{"crop_scale_min": 1, "horizontal_flip": false, "output_stride": 8, "norm": "layernorm", "mlp_ratio": 4, "inner_norm": false, "num_experts": 16, "shared_expert": false, "layers": 12, "residual_init": "none", "eps": 1e-08, "max_precond_dim": 1024, "one_sided": false, "adamw_lr_other_params": 0.0011}
Rows from block 6 of a small segmentation model, named by matrix and row number. Rows with one number belong to one neuron. Each number is 500 + 50 x the weight over its row's rms, rounded and kept within 0 to 999. All counts start at 0. Numbers have three digits each.
After each neuron's rows are labels from the 100 images, of 14848, where the neuron reaches its highest value: "strongest on" is what is common among them; "place" is the part of the image that holds the peak. Only what is clearly more common there than usual is listed. The data: pixel-art sprites of 400 made-up characters on tiled backdrops.
# fc1: MLP up (model.blocks.6.mlp.fc1.weight, 768x192), inputs 48-95
# fc2: MLP down (model.blocks.6.mlp.fc2.weight, 192x768, transposed), outputs 48-95

fc1.359:498525421500522489456517486575579408466483482463431538492456442480425569445500441518459498558548501501508430538588497444558544503478515595520483
fc2.359:554502529505472547524501500361489491552558425470543429522539537524534461494321550521574469502514487521546593467429430549478460425449463463502526
strongest on: upper right
place: middle left

fc1.340:515506636460510546466555495510586481599422544558529577554581568494437624578489498471492447551493402497562405517486494528527439469519507531504481
fc2.340:453475462452513490523403482463505555445474557463502507453522540620582503536552458449597498441511563543495505515410503546545567535483512439513562
strongest on: purple
place: middle right

fc1.47:484517419486541475608517493519493509516585555515484485515568531560489465626369488535481462534548521564525463596364473546527477507478462604551481
fc2.47:457441544546522500502518464487551500573496533460485558528543507505560586441469513541424547516479539429500493409474563435581540595524487475479426
strongest on: upper left
place: bottom right

fc1.186:502440480466522538603454513461571443496494591446606558493477500464503464556564569652470508504477446501553536464487504529481546451513443535523506
fc2.186:525501549499470495515507561472450564473402476481485441524476523584462494490592549401576532482561507620461439492421476448571477513455510410507443
strongest on: black
place: centre

fc1.389:505449516553559503516570508574494564443529473519464542531481472450470526443495556533487493542489469470548402550515467491497464647432588530497524
fc2.389:427531488366595402497514391552522499572515523523484477541628506562453529389519550403501546484421546505470493415494572409481510377457447469447566
strongest on: white
place: middle right

fc1.302:531460529521585550439523583424517415510511566442600467559552539453472517487508529447449437573549485495599544657519440510522417401460508482489467
fc2.302:422545450475547436529452484485533567504487474483562429508435397561477503452459490565520513523430516568456484453566457581479470508467491530536532
strongest on: yellow; pink
place: centre

fc1.106:454454458550514557571438491472500489445538512558630527518603453496510479515508443588513451491499497456551532470553486615533467558443492395422478
fc2.106:419510552443473398443459541456548537474483552519379508497446480417478548505491584556513514560482542521486489582541504541562550494493523486598510
strongest on: upper left
place: centre

fc1.484:534451435536537620501453540516463478450418563494562511477584510546431509461494545482422465506524502559479485591488533471541461482497465580424579
fc2.484:592509503409465423528512527567450544522539456433491497499525484499576475496423506533485457482463503458540506374591544452544511570379573502557471
strongest on: upper left
place: middle left

fc1.71:496442453484527504476487574531520488557549503398458499513560420501546427537482570443528466452492556413473487594535508507530437479463472544479456
fc2.71:570438487579569538671526463532591509461502504515553533488465539479433483499438478527529517547529502577478574510524430506480509546562487496593470
strongest on: white
place: middle right

fc1.373:571674556473517507572479554435322504438569501536532487528520466463535534510529535498577483423516535481443552492496491516449474478477463468460530
fc2.373:506514481473526523547416510411559576472521488521519509506547511493511487420402519490558478475430465457390480558569555587515521556447500501456532
strongest on: purple
place: middle left

fc1.236:507539551519479501497465474551414499499504539486413537563509488524457506521527487384524411452481458491582449498501415577561567542531505538467472
fc2.236:543441425567456519471430519560472459462471508526523398511504567476593526558526451587517529454502582556479532476522572355462451502541537587457502
strongest on: lower right; black
place: bottom right

fc1.722:472513503489474540505490481548522464440509547479484504496479491531494555501542605516507516554517499520511576511496420502390580537546522489525539
fc2.722:497521544497471384541539417509445526497533491495472481506510535516455469514419488570461498472511436456490541614636556553572460489531588523529478
strongest on: black
place: centre

fc1.705:459541520541542561479472429449512528468457551477489547445513551513531561463463468498505464480543506554562508554352546527446453467417645519517444
fc2.705:617533522489483547515440489532548580555513460547516435483465485462574496482571500560498500512564450442397593463508497536442505517536511448398464
strongest on: large
place: centre

fc1.298:471587569474529449563479521441500535400630553506401470437412422566482568591513419465527466390547543569516498477489466416529519547439457535420496
fc2.298:566523468561549552493523522577486568512586528517560462548515616502498491521469431495553498451428585530597522496556504508443441483511455506475567
strongest on: upper left
place: bottom centre

fc1.512:483529470518504373481493496489497538588519451556539520543496534474537482474502527470511476481539500468498455440564510478521487471465432581478516
fc2.512:530510553490460439503541525444580457524460545425526500468586510602490518437468426556565510548507431578505568393577562560481505540556624379461483
strongest on: white
place: middle right

fc1.80:428517503538573472553465560471524494531498512509471479509533456457505494554472518424381493584497528518591523570447469529573489421345474506572372
fc2.80:533443421474560537517555482496442529439515483507471457467513528460456533419485531575576500448467496512550423486544510455488469526547522492433599
strongest on: black; large; upper left
place: centre

fc1.11:527531474552492473501481536535591444437517453545475496519511514508465507543506512467449464578494612502451530489501434409468472481506453571469616
fc2.11:585543433560551526470421492418478505478471496542504622406472487531407504458545605486374420546512526513560570455523550514550441441551505417562453
strongest on: upper right
place: centre

fc1.611:552510470534518566480551573532600615515502523568475571588533470534540500557520513481465439534556473510533486443495508544495454510419489506539484
fc2.611:424559531455473513437503546470489482490585447464595446562374498546389475438530534472508504510510533472479504534604556486524441515573512489505578
strongest on: large; white
place: centre

fc1.579:527555517435544460515429476476516511513542510517497464482604450467500536538431462510513464517507534437531556422585481453451500624441506525435523
fc2.579:448498662499436521532503502452539462480456464412505467356565493613425513528638515409403497480451494586584469571533489598507542417531465412499502
strongest on: lower left; white
place: bottom centre

fc1.25:446502594529432433523482467553519500464491499454436549550480553551474465543558552484464457511485481526522612493502391419561455483451510500475503
fc2.25:468474514346437526561490517570481534468540511474470469545600467514444558472391505545542443443459525485557444459459492478497469490398480469539509
strongest on: upper right
place: middle left

fc1.532:575496478440530514483463462472447483500519562530568425452610523499498560529475435541445539581500500479484562522496552406494386533508490470521514
fc2.532:518498440592441483507528555507553474522480498532423534395416487424560419550510440533495451385480512487534513424466472507587488354472509461488519
strongest on: orange
place: centre

fc1.113:584494434631497488572538521397514544504495432523583477533546504471489568495455580541567524492515532474434550523563481541512524522490507555512569
fc2.113:505413519455527504493528533486447535539500560500462375538499410540467413516470523478484571510533563532395501470466513494480468422477502510497579
strongest on: upper left
place: bottom right

fc1.114:487396487509534485476632439572497489462602568496474514477444618433577457515608552469512515471493492440514505543423487543540594495459520492547536
fc2.114:519584472455542469523463437588467507495520532510475448520506483497533515401529355557477530526434568558508451542494429464502456463424511543469546
strongest on: green; black
place: bottom centre

fc1.467:525442440447517556429547459659496446526481542583451447482568517529559560474471485422549452450466520560519491541488493487517542536461493569521574
fc2.467:529597481545480471585500506512504489455493432452568508548557541413451485514414513521576444477480469565430540514510556570521549451540417470527521
strongest on: lower right; black
place: centre

fc1.50:563499509355526486501466468556449485500512459618502447448552491498495480492544467530430405494536568462481432509643519456539559405570548480541514
fc2.50:580487546521580529520455615429519435490490505398507503456503522582499459557443397430409562518492482507530479512483516615499532530467546476419554
strongest on: orange
place: middle right

fc1.268:499537502534534436451481603528616389476527505469490564563540482450474489507632587410633537479537542486503446512524552454452445485479563587465518
fc2.268:616348444431593539425505507481523506464519519615485381519501569564557513501477618526537528418506372540516547510536483464511542582497495491491472
strongest on: lower right
place: top centre

fc1.741:531540508530431426471513433515541482484529550517525479475579374549532532499490501552519471497553551533525451472559485454541453524460496527411510
fc2.741:462461482581560580431405518462505481524471448601471490548438480479428531534526406567497424456522488423497445503591451536491536525499455469550498
strongest on: large; purple
place: middle right

fc1.396:456431521523423437564622483496530513451519525481497545554451494467479580514509620454429532518514459461598486534450550532554471558459485635472508
fc2.396:551431468516514488454511553550538591499538546594493453475449573499487508535562496576554441419461504445401528446537457455394459497549348361573531
strongest on: white
place: middle right

fc1.496:578512491640545498508581502562527503464508455462528470478442549537483449541510559569610470535401553551577503489397420519380468460468499516539569
fc2.496:554536402409522493445422453458490534418435483561463531572632518462482449495453444495448522506470337497489403492541529515587545465572559535509388
strongest on: black
place: centre

fc1.531:520496525471451517527414542515514471596475499547497475550528531463527476497479471561478466494470478435518486535505601464562497530537498520627418
fc2.531:535466414333508431491539452522503491434504462459506494450453495399492547478551602384501526542550458539410416532415463487403490481510479459392575
strongest on: black
place: centre

fc1.540:395566550409486556525539468492490490533551544526520519498524503521442542609509400492570572536491522465532503479534469555573531564536445521502574
fc2.540:413535535533577529496532524479518524459499490502512489480517523564571474513388521548524542522452472545576569431504500469523448397510585520603443
strongest on: lower left; black
place: centre; bottom centre

fc1.726:467515465568407531448498428401636559492572567622485572473503429521480507520542457481572427445411487525539505646571459571597399562516374509537492
fc2.726:473521566502484428462530532551403509506530509515466513502498567527465569477480556539513511462466496448476475469468519515447525559559472398377461
strongest on: white
place: middle left

fc1.366:487504476436458531457497521516525529475499515496525466552520530498508502585455541421438469542428565491474506536497420545499472465502494514585577
fc2.366:518515451561498511391538480482503548435551460488524512574491402565549595506516515537553389502524498529522449472583535597575502551556540521481577
strongest on: upper left
place: top centre

fc1.604:483473467477485437413479455520510538448597534513508542520559539506595498459515530523489523443511490515446531465498525440509471532413536595465445
fc2.604:534411484496443504500542461443500480541564554503541442501381513537508539438537445435471516471464497540475537508491436526527508413504480500509598
strongest on: green
place: centre

fc1.481:594505531450562569601483483582523502462577436458469564460510533429531504434503565514565500625421533489553497590520512489537412505616501567514587
fc2.481:489529624586489526458528362380426466418441515384468541591484538478522468395520527445509474503529480551546453538483527497516484434567505460510481
strongest on: lower left; black
place: centre

fc1.445:509469535467410434534516477496463590583484461480449503512558574499487466496467615500398513580459518450578545480482462490474477527558513571539630
fc2.445:422520482500520537431540528433536565367483502417553544506387505465533436502494469479501467525537516401471530571538488394497458540485519442505489
strongest on: upper left; black
place: top centre

fc1.155:599581559520517505507525509421547520498473463514540520468466536473462612432499437466457483529582517454521395524443448493404443535449420536495592
fc2.155:403486520490539437562531383423465519541622491427561473411473512502509416525541566489560502502481481559479588367527523450564462516523534484566426
strongest on: upper right
place: top centre

fc1.19:555441454512436468472569482431556529441551461578505546539497516471540492479527428453527452463469466524513455503603408511577434553504515437502417
fc2.19:536499448473468497484514504487473583557452603476588507514469436484596589411472640548517510478471579571514554562475507431475468530461468559520490
strongest on: large; purple
place: top centre

fc1.635:454567480457493519445420516472455428484649444482440441526625616450505535535496467518539548519471535542490475464465482475495577439494452552493507
fc2.635:605437534552505500459549496472571496459434473496441560524502380589448403421508550466463565537456497490413510552488479502455501533522582499532610
strongest on: lower left
place: top centre

fc1.714:482494496506503422498445513562522552483492492434506557541454417491463469495518517559442503463506478519559647412511514456599454625506518593529524
fc2.714:523503578512561462583479462537484447488472421498592452541538576571423558514466504549508448547434544484506558504550510525368517420465489437405403
strongest on: upper right
place: middle left; top left

fc1.224:596533482560473503481491506507500563524506496558504423471479423504459497531521505504438433449473455524476521466564557530539342510480592516379436
fc2.224:507416528500503358475493446501524533437515547457612465525529607500472482477515416563518530455449580511589480511480492510464433460395422537578435
strongest on: lower right; black
place: top centre

fc1.476:477544543609597491459469381490528481542533445514495441430537585536507443498413459516387493562487497530479499476495505522512403456470513543470502
fc2.476:484486551463531474525458471544510544522510534420498492508496557489549539392478429536462522423571465495457463577522536547483523586380606464514500
strongest on: purple; blue
place: top centre

fc1.456:517484474543526455522422517516587467479518502519513483519491518446587515526529455507495460553545463546602473525543573508548419528438463403513498
fc2.456:451566425487497506611604465497462527644557455471386558531379540520465471595498546516584475524431539520440504453526542484475490460457486468476501
strongest on: large; purple
place: bottom centre

fc1.248:557499386474436512408479517455463506496535536484447446532477522437515527467530520452526504414552535546496495469462543553430498538531513457580529
fc2.248:502507497638491513541485520523421433529549460539529506416463473549594538468551512523529524530517482491453486517557517441554546513447453536572445
strongest on: large
place: top centre

fc1.576:517517404539604449493541534425526522493539555500770566523551548452460510455548410537407444489498503527510477460522530477513443500504501551464478
fc2.576:456539579529546523557475494549520519465473601524402472514468472578539486480521476497542477458465456462457566554466486566438458557552505447499508
strongest on: lower right; blue
place: top left; middle left

fc1.290:583471503496566479527495510480453543441494557513543460479401458508545432442547504495421506564473445537517555402455590548491541527526479568517579
fc2.290:539626480530526449434466470390467475563511491442385567544441539464486498526571533509539429515490532502446516436489449523564391520467435478383483
strongest on: green
place: centre

fc1.684:505471461443501491543472528496477515467503498476453470449527582519374513596512431497408484458572609345463570535478456561583501422570581464491484
fc2.684:426538469453480497455501375486536563491506502479540551465583525468440424510479423448422532558538463610537466464521505504528573527580565531510530
strongest on: large; pink; yellow
place: middle right

fc1.69:551533508422429479390550523553492457698549525458505479566455500510481500471492449503528465427569546505521546466582545484475493549575443507438457
fc2.69:527457519446486474500503494499487459617434521488494543588552521525446456421499459490492529526461440520454478492409545466407443459621508539518564
strongest on: green
place: bottom centre

fc1.162:496525557474501476474527485450503542467474483445504540477470386518451586558432512438468450474498526432592442509454515524481438515493438510454480
fc2.162:539539509504500506540507484480470447485468510497506490567533619523458411445567458520586531489455555446380579388528455486477502433494472469552532
strongest on: upper right; white; pink
place: centre

fc1.386:555467486551537582591506474619513470558517431442628562474485562523514539494501590509495529497487465462554458496442515449467597552550512529524576
fc2.386:508480566595450411427468414565467514472483552548553412428531526479470564450504489602502505463461546479472508434499532571517554479440432427466537
strongest on: lower right; black
place: bottom right

fc1.363:572512376486469543544468536497509530505505469472491455602516433526474402577573511521440457501473393476500449526486540488499473370502509580493621
fc2.363:498486480494560445452484404463476474489472475423471504549420586535558573419406525518557469568513455489428585524517516579509470642525476407392473
strongest on: black
place: centre

fc1.634:513369477591413506512466452500529538379524448517517480556471567570469465478560357481535478480556509502534423538510507586498448525477472504480517
fc2.634:509495473510531487549542615508521508546514507563445517535359430482501474547497374553494484472608490496598481452555565516466601460461462504584526
strongest on: large
place: centre

fc1.725:503499546528422549514489523526434490538498516564473479496489479491493564540555579448622489439476525563436501597512432331512455542537404531521476
fc2.725:428514586573522557492449472543510466492525489539551484456411498514593486482424478526507504513444476478519530416458548597529511362503546538544614
strongest on: green
place: middle left

fc1.211:468586397522475533507579526400477434516572500450535457503562488509514512500518545497529510505493501498401495401496624608570441531519617517547492
fc2.211:529412489496498429489401514492536518535480502556473521462620496411472520534575479478475487470630488600567539505468475412567481493529499530457444
strongest on: purple
place: top centre

fc1.260:588577526436470566467371520478407455484538510533533495501374535502537418458462509548494506475532535503505559571517511445393473520501436542521601
fc2.260:447485567513562540534533495537560456531426582447520536485465550450519459467533544480605514468478465485557479482440527567554584562580547484529493
strongest on: lower left; green
place: top centre; top left

fc1.498:578552499503477566374503493446508527506571476424457508478480436452553430486462535512451503386484464480561465463546498540484509503485485514429453
fc2.498:450370465495546480498499524520417523533509489500462512462493463590552533484590557469487400522473511402522596598472436525519468597529454423454498
strongest on: green
place: centre

fc1.189:510542513557600536463524438506481536514359515579539561525588452544508458516590587491426541467518656476524556564452445532540521534547541577541504
fc2.189:518534499462446511478549530572489426549572454420487462377372549468499584456464535502529527537567442400493548591560492405440494370436448504496523
strongest on: upper right
place: bottom centre

fc1.54:528385391470483586476525508402561510498455540564542472487412493464620429531635503564465507491431531469540487551530363511456465441425555495547505
fc2.54:497465552502513446526575500441520522536518475521556449459526474590494571487512495485508521536549511555481539417434580500482454606539485543506551
strongest on: purple
place: bottom centre

fc1.227:474395541552465485506524451453546534545443540466465531460504544477569424451558533508511556489526491447513480461489486548486526529493496619493558
fc2.227:511583551507489562458538518540440429505492500482559534508549492497514562401609479538491431571497574558494551446434630410556476488478459476483526
strongest on: green
place: middle right

fc1.86:503586442520458463523463473515295500423508535454497503500539527534541543544464508499490487480545557531589477561511427507510440498562512531440524
fc2.86:475493526487661508446547496486540454558436489573460438466478510516516456541447510552530509500440487515476582551461492494449512474523557616531500
strongest on: lower right; black
place: middle right; bottom right

fc1.325:515441495493522604477446569559555539447459461480477532512496476479520453603462388502443461433515508516449519526528505534492574482474456485443522
fc2.325:468509463533464496524501534464456456441562427431526525511522602524527533540483580558415636509515504502540456592548426475526473446447490549536489
strongest on: lower right; white
place: bottom centre

fc1.5:446524402406497559533525456455536586535502499485480436467485532607455552434559493492429532451455491523406488508441439523422499519441509527537520
fc2.5:517459570496405496560483495472551525488495541519495538461367465511499515457529398505422534470547476462535533473479609561489461591475510505490370
strongest on: green
place: centre

fc1.595:437483509505528552480533578509511495473496479434606511500471499529434572518496509523415428460469568477478558533516427561478556530493507526401531
fc2.595:473547456480532485559527557505429434468541497514501420448411522477451400453487510548533537548591456503552403444396501465520507418475539488585431
strongest on: green
place: middle left; top left

fc1.368:461482639514532535495498507508547526526455585492541501506540418550491500539541511548480442433402584525452558412522531464450448467449511474479595
fc2.368:519484449487484534485543490545523501433514476464453451468532490544495434495456508544474566428532457497524500458447493457405495516547520543554484
strongest on: white
place: centre

fc1.548:518524518515419435412499511502556479500529517475537436598498418595470471506524472508494567463514505415512502547446410480414492530476526552549489
fc2.548:488448404502576538531471540540487492514456411577480494465421587494533586535422539496513543505458566545472481433542512517546568605525507398517453
strongest on: large; white
place: centre

fc1.369:499500495523499531482550581488499494359589366538491625521517510518464531497532469496521429449490439451487484417428484449566491584611428531542456
fc2.369:473487547477476516563532466453478479550485464519549453394437380429497574530503492550463522487452511476375475409475467500424484529474460475430521
strongest on: white; pink
place: centre

fc1.510:492506427634490484416515560422483530480534428569521572456553475494444488464469549568498379430460608454426459488491511526491401424538471517505490
fc2.510:446593607472449536441441497512527428464582550550430529520455459482454495474553488511524525467454517416551520504514595466442439605459420433498544
strongest on: large
place: centre

fc1.292:480420484469433517524476541525467438507609487467392563515423484577465538504505466470602533452586505570507446509495514433535591526571507441450447
fc2.292:449581537554535481483539432486577467553495463487562472461601548526480510445550524521480501556546538464522532527504451372481476400544593525548496
strongest on: lower right; purple
place: centre

fc1.546:487517592459554491511487471516553512497563487503483502472498400496488528600483543499534502394614507420496482427450489484565425441443494539504489
fc2.546:505523482598466437456490441488434488440425504477482549511511525615557489431412515497469449546530384539522493522584467577497570488494513473529528
strongest on: white; pink
place: bottom centre

fc1.13:482517504458619561506463459547468521560524429602508618534510496520427503518522519428435561428458392445459504446498576439549411430416558508429513
fc2.13:570575571506548475549481402468511452542641517489559605518556461490458502584458529584508412569511518406512491542574496395515538443456482508485533
strongest on: upper right
place: middle left

fc1.107:484489476456444477476468539538464481530499489502577573524534493540508559549546501538425486535451507452525559601519541385487437611436543628541570
fc2.107:544500521485482432546495411484527432536502522487492474502472542384477471533557488597488496509428509606497478489364507508519529264525452482511386
strongest on: lower left
place: bottom centre; bottom right

fc1.251:538504592516473386635467474507470517516438451516483500546506538502409440453558462523482400444525482500473505484492584465449492543453442447512510
fc2.251:499482485468488534440519525567434504504667613463496456490449466535518484532508558462440523558501448528509575448494445443535584511541589460480504
strongest on: upper left
place: centre

fc1.370:484505437521454477485463551419538502538482455495596537482551391495512513387497453501569565471477497575557446622522521478454467492439561467528498
fc2.370:499459457555557527502519390481425539488571532458557436433485560492523482590501458432465446518460568566457527458443480455608533448474522599437551
strongest on: lower right
place: top left